From a checkpoint of a small contrastive audio-text model.
Model: log mel input, encoder arch convformer, encoder activation swiglu, encoder moe expert_choice, encoder num experts 16, encoder patch size [4, 4], encoder depths [2, 5, 5], encoder widths [80, 160, 320], text encoder width 384, text encoder layers 6, text encoder norm layernorm, text encoder activation swiglu, text encoder moe top_k, text encoder num experts 8.
Rows from expert 7 of block 3 of the text encoder, named by matrix and row number. Rows with one number belong to one neuron. Each number is 500 + 25 x the weight over its row's rms, rounded and kept within 0 to 999. All counts start at 0. Numbers have three digits each. After the name is the row's rms in percent of the matrix's.
# gate: expert gate (text_encoder.blocks.3.mlp.gate, 8x192x384), inputs 192-287
# up: expert up (text_encoder.blocks.3.mlp.up, 8x192x384), inputs 192-287
# down: expert down (text_encoder.blocks.3.mlp.down, 8x384x192, transposed), outputs 192-287
gate.1 097:515494504484467488480455519450499453479476518476554518440495500488533524481457508517439494516492533535475512502480529485544571490505531495492522474532534466513490509498490541478490519486491498534506486467514478550515491533494509522516488466506470570485521457493476473520494520468433511479
gate.2 091:488477528554535506511520508455499494524486481475527480498502532508492477445509514475506495498470545488464511475489496494493473491495489498470488479538492484551522502480465527477521480507503466491510538500507569450500519502502495536450482520482484517473485457494483471501498509535519480461
gate.3 118:505529499495484511460526492467497480502520506460443515480495532503476531532476532509474506463532533480519475513560512503494519485492511481498543552540529467493529516502502487488509470516521499493482535486474489495472500480517517473511481498508483523520546541512484534496495481528484514563
gate.4 097:508481478484461523473517520512417515470521508496484480521503483455498505499497511492526495492504561529526470573501548481449566533536509457518491550502559492482515505529511521522549476498497486500520480485506558466580479490497483502516516459475486460511484505502532478504475500454543507495
gate.5 095:527511452521500510483490494497499470515509510519493475497483507515461482502468517534523510529503557543487516465511459472514531477554518521477499518522505507483461470501493499532513493518494499500539447526479535492470501440478471505493452474507492516510478490471521487498482480509546494546
gate.6 107:491472488498507521495470519513543512532480537511531527470489530475468485519461492507484485536482530501490495491484528464547499496477512508464537511485516472523515515479504488493481504482493451521524477536498457515501533473507560472510447528489562511472527556500479485550507491469506475525
gate.7 109:505495493496531495519464549468534515538514500504509464471497457536489497465463526517546490513514474512516512518462461498520452492484520482481495512523498452487462499499513500526482473507512530491459485488519490496516575477514469470497518527506495515534524525513543509475539507467499448462
gate.8 105:473516533529516514520500465502505494523506450537464522473515544525496517493496498468447479528493509489485488481473471465492546486509504511474489514479506515497509517518479471454439501560533508503478507505499489483465484530479491443501528526522442532489493506474537506503486507533503471476
gate.9 107:487515497464531498552483499483516518505519474506511503494474476528459514489503546516475473480478527519543521428498533459518483469471499478476460462511502508534520508450531505517500489483544505476475481448474554483438537508467532536511495461486503498495493499508525478522498492445528482535
gate.10 103:508512515526514482531487456510487522455519521541472476472522491491485521495504523510429471482538508468469497525480526485505500515510551513476437495474482492504525526537484487504507502524513500495476502511437506509512509490503486525522475485490496502521488504533446491498490508542554518489
gate.11 107:517488551487516511483494512542532523516501480508526513497517495513496478507532508483522538491498518509508469522504472524517508485531488505509492522480501533508498505487509499506511487512485514514504497548498504556520456494469526506468518470515503512507508498499452516475519484460499531488
gate.12 098:473512520463456456500459484478508505516506535471485548503497520527478499517530483499480504500510522525469531416453496539522535514457516519488508531468521478508495494526548527511530500507518503447521490458494537511500542461489495498485486455481506557497489473497478451487502506498501505518
gate.13 089:554551476470464502496519510471513493536481516491498508502501527496514485468520455484532491474483494428533508494461519541521493515511505530514479508473554475494467481499491512459475516522483505497534536469536440498484498452475502471466540447508489439470523501489471487531474484508458539481
gate.14 112:504527494457463500498536485511479455520483557515482505512525530538482504549524513515432511528518463519480548537505499508500501493487505458489480518484491495508503503509519540488468489532492444481487525505478485507510538492493506507465504501495496503549503519536507540481536499478502509488
gate.15 096:453539494552485481445479493504498507525515509567487489531489484549503469487502549477500513479544519516497493497497427470502494511526510461519464512492500475500499548523494471498529512510518467474457501491488502480511509473504519506465508502489484492514495454491487543496492518530495491467
gate.16 098:502481501507490506465530491511513447461479474508459476533512443541500490482512475509491464528471466494508545486490479501514479512532483480448515488480481503481488474510487544452452504505474514489496471492465506519530507482491495534495522530532510492481511463505509493513479486478522532488
gate.17 095:553469503475489507548514500550521506490505483491507484497511474492507512481499506511530523512503505512524460496481492517502501510505478523493471555541506518492561488465480499522486487497510503481511514477556521496502478511522484471527495461459452499474508497555514493543477496497550503492
gate.18 104:488536463469520479523509520478484491487505487504521523501506519497476500508516522561501498467516460460494483516521485522495502495509501510501497518433551540492482487489493496495502496490532452507479455518456531502522517468483422510512498542516533480509469524477488501523524481472515466479
gate.19 106:483509508530514453512491537502488486509474471522477512504539503520493503520486489532513503531496443514495469499464524520468505534506484482586464495501470495511529474515525474478520507525500537556457495478493538496508529513488490462537487509466497536519511463523534498499473495516488546509
gate.20 094:508505526519516507538501492546507474503551507528538446480510494498476483528442479514459510474518523513499477530496536488500497512527528495528539480469552484483520509470479519479488491557494473471444496470504506481484503508506517515474478509483476501512499545547494516489521465522474459514
gate.21 113:536479479503513512495496466494441514490502473488525472509530469486474510516543493476488497505498490487493508521462488512544514479553517510468498495473486499511522507486492506548473508548498519552493451529510470488496498448564510499514499517516500488498556500497490470480472474505492491525
gate.22 102:547488477504477514532521565452490490496501463498493511483494534483532498487501518535513495475467544525529497511473542498502488528473501489493486491502493486512502504479532501530475493490496471490504461522493514506465489463520500570466515507507567509489512506458476477530519535506486518530
gate.23 089:432508512502493505490505511464516513492505491486484513464504490486565521527532497505502511483467490545481526525519472527516524516465488471485507469491470463508510512496489525474475508515511483512494475502477523536518491507507495476497512522463563482476478498524489477447493462548480455508
gate.24 114:518499462511499561530523471514481497495498511464485519486527518525489490468498532520483522523458523469443457492515511500478462498492449485496465530469494493513497518495533508524505477534540524499525480535503512556479531482519507529464471503519471452504525475543506453523528513503481493553
gate.25 098:511473507546511466514497504534495508521508510484477508514462462520514472518492534485503446503518475467498504482462473539465481530468482502451515516515512494491481487505538529457496539500516495541453494476506521503502515515534523506505515480500491511522499489478482532540497507476452495509
gate.26 099:494481504541513517501526531501531501498528488491500513528490468508501531532446499441520495498486501498500490537452488528489468502503473515495482525505532519541487511486483500492501499478500506497442513487476525498525508553505508450507516468520552510511457482527474529500479517510552481489
gate.27 096:479485479457502493481455528547529480499530540497507455474478485469461452509522517513475545501496488481474486485487489521484489496507513470481521514503534458530505501499506466468515460544525488507482496489462470496506518478516475494490508494485462467513506465512477524510445510445525522506
gate.28 100:523517528532512549521520519536460522481492514438526494464549477509495517504543475540527497531452512530544471510486444480495520501536503513508505523521460510457459508489496509495527486470478437518500456499506515467516486487509480465478520530483503533492497447438488494543511518499509518524
gate.29 091:495580510543504517509471517473519497479470513532511484487537511490532516496473483499511499530499487491495505521516488495518476520497541562463511498483503511489512469514504532502484485509508460523513507438465501521522522462512512525493495543542478479491569475470499522492455501527502517489
gate.30 094:481512492479473512521500485488456476516460522484484501504488503553551498513474508484557467510505478454494502521517516499560477534497469469491515510538481518554492526503498530482440473511553528508491463510521474484487546477442469485501497500436520510525489472508509502515525540525493483492
gate.31 106:447479511533496515438539512500536524496516493480467458542484510492498495502512508510498505512510485493498532497531507530515498507553494490500515502463519471550485500473472436502497484511444524467469478489525492520470492524461479520471472483510498496493492524536508506480497539477546465504
gate.32 095:491492507530460493465510506493508484465473485504492528496498502503520455473468544555458441539517505479465543522569486436520537487491473504496516513462493534542523509563454459469520474481511517516515503490526470497530515497491493485528471521494467528461504549499476543477497514484568504538
gate.33 109:521484511480486457516462519514489537504538543502473514472470510501498489473499481521503524505498519516518508465473528494508487501492487517526506484560519526513486489531471467511507476523502487471536466518507498467484512481507511486470533482450454506479515467495524521560511506461498484460
gate.34 099:520495519473486492514492521491528480488466472519494487506509470474490521544503495482517562500458496508514464476508505474438507459485528505552441483482528500528484510471538516516511510491540468518479516522503525532478431494520534506499497473491479503489486488499453506497508540493512480495
gate.35 101:566490520480513491512519510464468485472450506493496492497483512469488522506499508511502500471465469475513504494513565527473522458463528482503473464470542499471532485486512522491505463521512503474525545481494479476528500527484547528492542457520468524495497487494488483496519450485479427480
gate.36 096:525507493488490488507503544507498527498455559459495483459480493520512479504499505531495499497536489520503506539517479520508511480469516461471502451516561487536430498466527488484487532483530505477480497486530492526462523508496507505500574499514487529465520491495510518475513481535493521503
gate.37 099:483479504501520482555517495507493506516496480525516468470510480493487476514512478491514534553483500485521488501494504436506482503470479504506499490514516496520514493459538524488498491499503493502450480517479513467505520513527521513506497500513478507508472527497486546539466479501470496485
gate.38 118:502549484472477511541475528476504474491492499512489465511524531548544536449494506507535527551522491468550504487487485505526478490507458508513497517499515462499477504501472452504479495493477514500516521492491516484509542510481483468490518486505516500499511481495540479505488521481500506509
gate.39 100:485501504533505471477476471464518494507512501476497526527465500504499514490483526485485509539497490534495508530525488489529503532492514515497508463554498473475539510479494501441501471487464465496471492504481480488504516460491516516532532505478474458497478526472491535526447459497545518507
gate.40 090:434527484481538516508490523481501470535509477499534463525491510519510508531549498495525479506558496535460487501505502518511550487472528499538538496508490501551489505534504496539486498521491518472523480452461548507531517505456505528481528486535477489507501445496528557502499514491514489494
gate.41 094:539479471450522491482519482511502501507511516495530558495490492508551458514539496469467526466502468545507526492537504456518539510519469501471536522521504508466555480499497464461556512498470512498506513495507508507529460517475455518525480504500517512486490506537515525457516475527512480504
gate.42 100:496505536497468523480472522506531472426476543532549487512530499521529463510555507560481508495472526491453476488520543514509516516517531493507505504503545504494503521499461534473496463529558521495454511502519498469512552517525476473522469534528480587477463522481440560538500474477505447522
gate.43 099:488468568543509492507510503512500475528532505504517476484475513488480520486497544476516465470474526504495477513499492517519542540532467500437463493489491471554506516529526505487514528475448526490462505521494506469451499511497514461487499502525472493523539494490502498529478554519487530479
gate.44 101:453527490510499532525531516501540517473498492544494506507494546471503520482438527529490484515496536530474560457514511483463490511467459540455470458509468506533523443513557497474478486498520475521503519471498526508497526484533472453496498513502516523480464480471462494496497514505490470522
gate.45 112:479506500497503524548517499476496504483510482499465509471452500523561505512539523511538523509474547473461506525511528515486514496447477471466449519506511538461500553505516515515471495487510458510496506541488550512490456479506487530528513489471522492540542522484502538471557495484499476537
up.1 091:447484513522491532521542461493493492517489502549486484488486494484514498536505487490467464499519506465453483508569506551516535512526470512466501529501503499522466526535497485457513491493553508489519457509481516498498468519530498486560495503511503455519486555467477543526505472469485496518
up.2 094:501566517521529504489515534494513498542514517524513513472488473504514478497476502495472478469488503501559492468469481549443477501498521502509514529476490461457469480495484485496485525499498477476506485485489459525549465516503522470516521501535509494525490473483482528470551459521487518479
up.3 103:532462535496526509495488502463524502493517517487471549446495543486512509495537515480467452501486540515537538537442494489508513500482534458494473514513510564508460477505534494507506478499507491524540476512481528473526524512536480511511502487519533519518499474488501513487553546500466497458
up.4 097:513490504517483490556504523469497513505471524461517478494505505526480518554498485443536474486517502505524481510520504502491521497516504505502469479539472513508460493496504525493514509531528496495495460512485490468505516544496525514510490535454544518456465538461495484453477476535540499512
up.5 097:508528535471489479493525538468520478518488481551538472498534538510474499462519516542485424502483488504479478512489512481499460518508498500476475536486531472467508458515527462496496506521453468518489504511472507514509471530475485503473460494464475474494504508482495514496460490458516476528
up.6 101:537494567480499494464506546495507552499494503457502504520495471483505509476516467467473461481517500542513500500520511516490512527459528507520464490480498518477495513504491502500468512514496478507538504513546487517490531495546528571479464529478477507501523483538470461514498492467492471462
up.7 101:493471464545475492522518537533510452533507505503472426523523499503493518539512523469550498451490497505504530495480505483456523511487455463498507501550505473534480487500509475456485445544527500435523498468517505438530530550508544508514495532482426519509523487524515475537473513484494525545
up.8 103:513515493477466497514515520542515492475501511532466526479526511475528521542475494508503492472509519450490494474481482505533462491509493502486507539515504489513492511513499545502487508499478500519512474514505510494521454482464507536489512480489527509473514477504470496480515506539530549478
up.9 101:481502463497469496529538505477514488493476498513515490505498483482521527524495532487506495472512507503514485472511502529518500497477482528517531497506503495503478486529530506512440497495492470520500529476476459475522471484488522485507510502522500516544454562497506514542483468521541487532
up.10 100:512545523479539513487451514483476445481473533529487468513540516515513472465474484559492505516451495505519524481468528471510488547522484543490513491511488482465440469502500498517456505504500493471520522493516461507477463498523540477510488493522485484515499510467503540475534516524513512490
up.11 101:474470494503501504479469488482519495533531501472476485506515504540501557511493469487487451481518511499489477489519536465496465515455458517473504468518512477507519521474500515474492470517486489498498482502530506475495470476530496506507491486460444499485500519511497498521478444501489497530
up.12 101:487487521545456486481500485500556520471439554494526463483515480506459519568452474461526494524490501471526505529500546539457431484538497513507481461486527487485497489566513477489496520523450473530481499535509490503485477491492509498532519517494533492490563483514533457513472512485502504486
up.13 100:520454501477477420490476464532501483455495484524497447505502519516520534502494546502464484508516465508515494504499492497509511532481500467476505492491470513487507489525500458479507485507479532539517489496508519521477499520461561494541489506533497498519498480463469525510542501475509482490
up.14 099:469520496484466495504518524505467492542471486528539467479502513501477521518506500534474492498496497494473537487490495484514504489444469473502494521518470491500494472480526547473514503524507509493501545473422493464504515464522503492472499500472506496520486469505522453504534510524462498447
up.15 092:464476535546475539532483475474522524502449487502530512501493542481531492485489480531484518526530520496490466481497515473512565511479505458543488506475506449500537498479567521514505462516494545486480508491483498500504471500496463504481526483530522526513513505490510482516526462497517511486
up.16 104:517536514486460508511474540492482572533492513508519518519496521488483547496495471525523445522508569489518464553533507481502462481497501490525506484531499493504539475524522521484491494505523465456501503477526524451465478512457503510525486483481503461491520529485465498454461536528538497491
up.17 101:507512560510525466454523521473466481499522463504466505469503484508522503511513518534416529504456521469520556453520488514487439541493481526455464470535492432462475471499518540497532498501499514477510499452538544531454524524478491506501464531483517484484505463462492452527548508488474515530
up.18 098:474494549467459489492505514514509468523517504500499497508514539521498487484497516529515502491524510539496457474527511501458472510502507549462517498498483555513516476467517510520518482540508490494491505488477500497492501498483515494500480481512502448469492474509501497490512497525461557509
up.19 107:489543496508451533507475547511498456516450490515511472486539538520511496514493522514526504506508474516535537523519451518501486504473479473512556485495523537513517485515506559485495489477479510520513521477564499518548510485486518489519464504458531486503526508491510548467471486499497500493
up.20 096:477507496468504525519458507472512568511500519492501502468505472479496476538536514502529452463501518510487545499469488499486476494518532504495511498452480538465508497508544502512514485521483524469554506545498477506507523518462485463508474467520522556494477503464516480524522491526497521508
up.21 111:522495546488521486498502536526472497476499463513465484491483473488517504495516514512490515512458546458519543479488455497516502522488505517459491522464503510483539494525516525430477498508534473515520506468515464502488519488483488507509553483524493478491519453483511530465425522523479478478
up.22 101:493489514495447524470489501511482497525530494471487538555502501530473528525518515497569520515520512501561518509489473529485492515513506502495515513537484481482461529508516522544469461508537469496521498496476487496510490479526542495498506518499504484521508489533487483476466404486515444472
up.23 096:531485479482502509496490493492489500500504521517480515493461510459487520497524494478479509537468474540504483507509460484496497520499548492490548475523498486515467563478526494561524521526546489493501487433484480513463520465513496519470494454480498459543490490466486535507530516470503524478
up.24 100:518497473475490501562519502488487480516483490486527491505489489480479514456552550506464491484530488476518500522563487538542507494488500455521485471475507514488513508472510508544478511529537493464494477462518497494497535483548516498531505544517481508533451485515511458510489511532519568538
up.25 098:472480489459440502524510482485500497498500476493494522479516505469475482567522552480485554503513513487500447514500485504501464498546549481543496489544447493499494481442523509546470486493510517445519471540506500510479538456470478490482527522523462562569508477497477482499520510484502487493
up.26 099:533442501491464530496478568452466512482456549462536498458521506518517516475474543521487540470513542484523514503495540505482548502464473490498529514511496490508557474479562510486461488485529506527500519512498520521527543528514491478514462453489464508516518503517542510490486497490499487474
up.27 096:501520464526500489513511491485500496433462472533504497537514490518525499505486489482466535483467468529537482445483526508479504523530505520487493477480533501471524441527491501520481515519493454518525530473499517543521514508513492489529552470457487538500483517469465475459510471500496471510
up.28 092:516468492493455476517489483465484506491519484560474500487517515545494468502501537472527419527486453521521491469513499519500538517489465462488469491511490503470503507480500523491503495521493461477511531445494524491563479494463485470480509489457509545478546499463493512510515463486508487516
up.29 099:518485468467484519522478477541519505450513524502500501506550512463520482522470499483447497487499505560519492522538464509518502494481476509532476487541471507494545472482509493470529540517510480539479444525510509531506473496516511505461489507520499498502490514476442523529538523438531479458
up.30 092:483518525467473486461504521490511520512554520515473525514501454486496551536500527530492517484546471517481523483500529459539502489514503471529513513495511529494485499501518543515497524488510478508483474468500454536494475551476495496533479473526494475502493522495540509513498523493469507527
up.31 108:473505517482505538513490511485553463480491506476468460474478498464500513511533524517547570475480468501482503500472531511531472479490550496506496485485525501542493483493535491549540481519470530506553472494540526523487468513489534493510460517482464491499506502486470520501446474447533431536
up.32 098:508479510446493445481465524516500483501489477542516506490471476498529491540523473537518533533531533502479481536485466505494514489472549521523488471511524520518500530538487504515532529483468477478488521448517532509455500468504521490506459508487469495495488508502501475492473530499485516510
up.33 098:503489548464527507532470529501452548494512499507503464511489486427506493512495522504454496490494493495487511523493473533476519512488506502507429522517499460526498523486534521503534497466512502507530531518533545542522477530499503503495520487478509498477483459498520487492489496510537459515
up.34 101:506502502488455469499468504452497471540509479436506487503536492495476528497480533505492490499514531496533493470512454443470514501489473543472534465521513529469475491485544493523503488494520569534510529494501477531424478526447535490546494501508502536485503481538499493515503498456534476492
up.35 102:499526510502480488491439506497551490526521498520513488557552534500493496532511474454535499515465551482490524504548445462463485505515540461471508507496514475532542457487545498557472533477507516492491456453539486539486477506497462497507494493503476569500515541528514530516518520463516496476
up.36 093:488505431534548500473472514526480516502479546492523508487547497513530504547513484533463538526558464456519506512471533497520552508489548439515496499503538482513506530462527495457517499516534486475532507510518480484489492492480480472498488510540449516501461486502510515491512462511537488575
up.37 102:484494499525461503511546480534483471559527454496552514521507478495480501434443513508500484536440503465476507477487453538471516449497515492523489521468476482501492495468495466517478453498511495456493512486479476483495538511514534517474505499470478500504485503480427469515493499509483488484
up.38 114:486503460480546462520536501451517522493506490496509456497497500456507525490516489494529472503503481452535520508474496521495484508520480514530493516493479482510522506513492452522486490508466472495531525505507453494517533503495535447531477519565528523519534458520500506514514520521505503548
up.39 095:448493495503453586530487481489539529492504501529553503488493480496507455517504476505537494468553505473449522489461548499509512487486509517472515490498508518457518518504513524504491523509515479498470508496460498522492509491453480517516508553497457500511521506547475510503516518448492503524
up.40 102:500476539489505514507519480528506501457433500495474465499497471501458522482486545488481522551489517441485516488498494497489483544495468501508514520450490563507494487470461500518529506465524519477481517496459483484502523492520509510502518534470509504517491491464442503508499483517563498507
up.41 098:485522514474483541482502475496505514507470490546533548505487460494488519518483510478458504521545503514490518494490526437514517512534508512516475509492468512481536491551507491505488519526532442445488524534526530489485451508471523504487506528465490466487487526507526497539492470509493480522
up.42 093:519462517492504557464514456525502541490473458519494508481506530491493506495534470524469517492525476473475492476516450462530530500520522515496556567502437443521485501511507505526513498481479489480506484535479462499496510533528543535486500537469475495487547504540491522524430476506504494474
up.43 100:479530494494511479532471464467528440497537488475526474487488491465554508516490491493507419466508503512518508462517535526452516513473501445496509493507515514517489505480512497520494478474501506492475497520500478507488476529530502491485497522491515484518515532521494448534540498453536501529
up.44 106:448495509520458520501497500489546507452509498515487523538526468480479530483500518502497456499454500487492509551498525520513522517498498500492508485516491526505477441486494519495439478530495501472518486498483550485547506498521456504474503522513492525479505463524485526431488524508511482511
up.45 109:512496477466487523479521462491506466497521526516517503545553546454480503537503523543495553465448546501493500517505494493537491506495494451477485540480490493516469463511519481483493468520512488476476500511491496459516460504496490554499483527449525541510478505482479519519490490494477517483
down.1 092:477499500440470534484498472467526489512509498521522490473448500489505478483495507474452548476504503540534482493543463487494506522465464508466502504531491492471482448488489457490471528465473529494528485520492510493474530487536516479487519482484472541521490540485492509471474481486542511529
down.2 098:524473536549458467461460525513472540479444509548517471476527516530463516476499508513462530536476492456518526467475479483488491536491504460550433509477522504520494489485477502492467513480530466514490525491487478487476501478519507536497507514487464522467469476490540439492514538505477481507
down.3 111:496496447507500490508529499464480496524504519477511521507498533528532506510478501482488474498491472495505485460521545464530493500481511483493499497472482528501525511512480484495542476469483544495476496502471492520472504531494493501468439471532537448526516516459478476546504474476525493512
down.4 099:482520502530519481517479549500473519527465517507501472504475480490509505497507495485502531485483504496534522505503563513514487478495535487503483500462496481554502473498537508500482513537493501515475500508521488500510501545467537522469498495518511497538527502456441484512510509513473540489
down.5 093:505494516495493449506471475527493518516458481438454487527505484505528511484477487458506525445515545482519494531512498511511492501482496499472496525457480469519468542518511480510516485464478543499452508478455498540521512523487509540506448475486518508475479511540519483499514486475497489519
down.6 100:533496540510509525526507468473467502518520504504485474487504503503450461513453494465514531504457523485521442521501470475490502490519534570533463487496488455467520505472539515532480494495516482483515505479485506487500469482507527501462540515502497481548449534500482528502460525484485513532
down.7 102:526490529470509518511503494474498491511512494456511528499526474502505495521497516459510521471510497492468525494452532451477501519459522454518505525520520575450468532490496505504498475476516542506483494483469458489489513512527448506518510483512462511473493525537479505509550497506495441545
down.8 097:513454518463514505481489515501484542472492505509531517487518495514495516486507476530513482525526527589497490480498504490484455470448512499518454532559503535520478492516503548497508482477475513484489514496540521508512515538499522498476488483505462503479522531500436494523525521489462501473
down.9 096:558460515515497497517480538505486487522529512488506546495474474487515477516561479496497484478475563474501443492510495500528550495473492491504519517510518488483467546452484487499546505515490513560499493495508498536478450504551553519484505472474471537494465487524511536494468482472459484504
down.10 105:513512524528493472489499469466476478504547486499505466500481488482501496494478504509485526483535520537503470517516513495506501496477527511484474501490531470486520455503499503473445495508496510462440506469543497495486588554527512507499473534529453474482501511497517508516514494465479488546
down.11 099:532496521499454523422506522474514511495485486507542450477461535499548496491506513494504508509451482529512489501489450547526512505490490524496511493471470532550511481479482484488545451496438512498498499481529515511472467524457479510469468529513518472510449514499477496512484488468497503494
down.12 101:511479493540461533485491476484500512523473501503470501497491503495477482505483460500526487501535510466468495480550493497523491488570497498496477477507475474524503495493476477520508477512503481513478531496475525510496527534519496449496471496548481443496462460513532450526517484469542465578
down.13 097:460507520527534549495546487493569501524493494486440481499498497493454518477498482456504507501489460531502548460480493470492470489486510503596477526498499468527492484463521550465465493476516482488519501512484512508498483478469548531514507512518479504519474496515506484480463476511532484524
down.14 105:524490443552535497493481425500490489520503490514502520500486493503481494488511514557517491484507520443469486476490510515493466520520500495484517564495493556540531490524491512463503514488529500477499520550493536463527510513499483538546508520485516523484521505459482434516493516526432500445
down.15 093:458527467482483512540493490465535470479530537498449514490492519499488556506512518489525511501520478485533485489514534521540459513478535509540478524524473513436476512502528526477516532491458499479465481483497526530469481507500507498526488483495489500517512522497536492489431471528495534547
down.16 104:506495508457476495488510462544471517470492494485534506485505502497481514529533492469488451488445465480528519409521528537493492497526497521532520467543502504490508500514529486489539559528517529482460526517495473541522487503475474490504503452501512510485503485488484480504546496495494490466
down.17 098:507484494501513508515507496508466520503520511500497522471505489518540496480494518526487469528541508471442492466496524472513518479497505446459484505527548501554534468496481473497489555495501428432519484478516491465497498515518477465512491514506488518495473500509542503529526502503534480489
down.18 098:485526454502485522504503492498532558505452502532519493507496497519470483490503527533483474529503478479511483552511495463490535504458476538484439519484508477481503508491499455532461432511508501488497491523507522515506537501540489493530493511509504456488520480510493508505431492480498524494
down.19 101:483507493472531549517517481469513464542481478496459512450502491472479502452506468495475486525462542479496534487486525494491510510537457575506519501444498491516493499472503501515508483524512510515490465514514554487508441511467519473490502470499514523523514522498505518495483481495515465485
down.20 099:498495511504474523478504518528483490508471551481496504508522515490546529480484472487552547478529495520522504482461518510518470491446527489533508490524505478506479492465501473506542492497500485486526503516512517473564435477482491484501518493503453476466507502446557454474523529489480508468
down.21 108:545533514486524486531499476500531514498518490516522542490518497493488529482487502512496481517492521500524492508481498467472536527525493470509518505505513499521518458489518435483545525458479548478495559591490511535494488506508516516552520502483475462486523487506491505492538499482499491493
down.22 100:515482479493496527526509517504448500501521480465532487476449512475539497466472450517506516489504525487522523473497512453511540535522478485521444526491494480481494509527495482500496486527499529499515539496460489502522558508535514526495461454489522501491490503526474487493496467478500485475
down.23 094:475491529489534448481538497483508479509525525462470468497518497533509497486500506492512508499473524525483490481482448480496513486510486509466514525510464504482542499465493492524526540503530486502502470550518474498481524551504472496461546465515501492552510503513537474479516490491493545496
down.24 105:503534498474485518451500501520529467457525464479504481516526478509495521506490494499495514495533421505509544462485496519473494537489458519516507545500461526529521481482530466489514525492511529482482504553527505539491506472465546495467471538486527512529547496474482502537452480478486490505
down.25 097:562525466494501515513523488499505484543474513546457481549485535496519522472471549505501527486504523557496532489499452496522556508499519482470470499471475514503544503538533522500509496519527477502489545515488485475520530451544477470518511479499506488507497481541510552478494462508486511474
down.26 100:426470504555509491505513491477499506499473487490511512493553517507483539521488519524484435479476506478503510512523539503538504457517472509509520518468470494491491513465538479538476536476500500525493504516509478515510488506515521545497489560473493514497459511444489518529485496532499497473
down.27 100:465505511478501521509523498494533474509455499510516535470517535483523510523465468508510451546505490514496457520554513494478507510520519515514500490520481514490463546522503526484549474529465474499492496506516518529493497519470515538480497492560475528536512547493501487479515530467495497511
down.28 099:466526527493520515485526498525508457518465499522493501503509494540502497502518456497480414517497552512518460476474502478461463516510502501483467545512500520493541506480540509463492531515513493526466501498487494482483481490506549534483533526513465482508482517519472459504521519482509483528
down.29 093:466448528532474543509519489526502495536489511511521476481501497508491490464538510500523521489537513449542473494519499486483513497485475497496496518489474508501518478495523492531531502481538492516512501502527512480547546543500520518476530510472497507487467496521538523492537496506519550445
down.30 094:495504480510494554510537490459472530525487531510515527497463522490524482483530492485490490495537515506492522487484508525487488445519506449526512502497496513510522521495511521524484504453460545482502495532453483511495493513508497493485470485513466486499478505466518491500481526501496533488
down.31 111:504519476503520509466493491515480530559468539497498545504545511532521479512522525498541525501493537504481501532413472526528503532461470475502507500494509521484476547455452416505473473489523476531494528517452460471508508487509508494470519562514488501505508503531487498495537519526523529503
down.32 096:454466537498467503518497518480523479486499485489489534541514509495500526502471526502460494497508494561472521536492523466474539531515468486505495450540488523489541508504510458472528513533474469514504493513464501482503500489512541517531519493535553500511507473479525481521503490502518531485
down.33 101:531533540560492506527474506514459472490520500499449507499568482487520503561503471465514524515532473528502514473434537476525507457499512520464497545468512507484506523506487476511513496475502464527470497495500470509515527457515474499471528487469488509489486528520479510482527494518481471559
down.34 104:503510493480502516454453507479512487502533487510522541483453442466529515496442531498473531442458497490453493486514534457512535503532491509516462503528460475499523524503529512479474500476487496528524489502513560459477480509488510437472496526479502460496471507514521527525508498508500468497
down.35 105:498500527472520490504503492513499514478487504503522504501514500502485467484548481499479515521526523561450516466540524515487508518492518532530532493483478467535485514464497515552462502498465485515488545499508535520517503537489472516520464500512506503481495502481494463486529512464532464510
down.36 103:530476464483501496488538545455486487479479515502491503515498465530542526524506505456515464515523481469512476533495482470440501531547548451511549508493539474530446511530545516518481522485511526501533486466515470481505533569508484507488473400503508461489501497494518515472502533467511544553
down.37 097:466499525460473530502508502510507489503542456495512501507516499521489537457538476484489516497485573508478503459507512523509494474452484511485475533504490512485495510488465477472541507466449503484495487499513495501486470509537508524509505481517476463446540497496527488507495494534491537504
down.38 111:466462499491516495517522522509494502539517503448489503503495489469475503515474515474480472500518489553486494495503497482500518496535468517497523487490479499490526517502511482468490475525482492492507506533502509516509471504500486521487519488486493494486524485454511494508509532498531515527
down.39 101:476501533530524444480519525464538498493513520452526458535506478503530511481516493528470540487492495533485540479543465531535511517551532487537495512545519502489543532509512498487465504499485473524491513573513488509488457502492511565435491485432527548488470510525501519509500499481480501552
down.40 101:458507479524460485440471499531463494526523492499500486504444506517523515505509526485492512495505526563448489467504456504487510476503535485495531441502468490479526513496511524503480509539534509510498473443525511516488473497527488509489474531497453505529510464487522510505522496437477497501
down.41 097:511503497463497581521490429502514505516484502535440473488472532519520488518477467518526491517495463487542467504531497498528476464498466508507495486496496474501512505504517500468478498531534518516502554520524530475522516500485474476533501540510507499497459523504456512489473477450528505497
down.42 094:498467509489493520490495540501532458497489510514486484423490488495511537515493514532498500506469512493558511492485507543484527498521527517496520514529484516441523470485509482439479482505486530520494484502499494466475512476480508485540471507481491501508466491533485507510527472497530522538
down.43 095:511508514469544487533458489504478486483478534524497535460519525465526523474509528487473544516506530491481552488471498530476526492498470534499557526525514456487471529492468523509494520505529465503485517508503507509535439505478490475472483516497473544506544495474524505497504460525509444473
down.44 101:527456486485461468506504501544502495503520557516510548484506538501511556475542528448536497492510451459455497460532474483504487528467478485525494490447487495489534484483492537537515474511498494479467495480508508505509470491452495507523477541520546486452520513471497554480513494531515503517
down.45 110:495515470495509471508520515501480484496527507478477495496568539532503528538463467511564508502475512491498507485461496538508481439504424451497463499487497506507527534508520506490472519473470512478469525542493498461458549514505525498476514537481491523503488482509517482537520465496495533535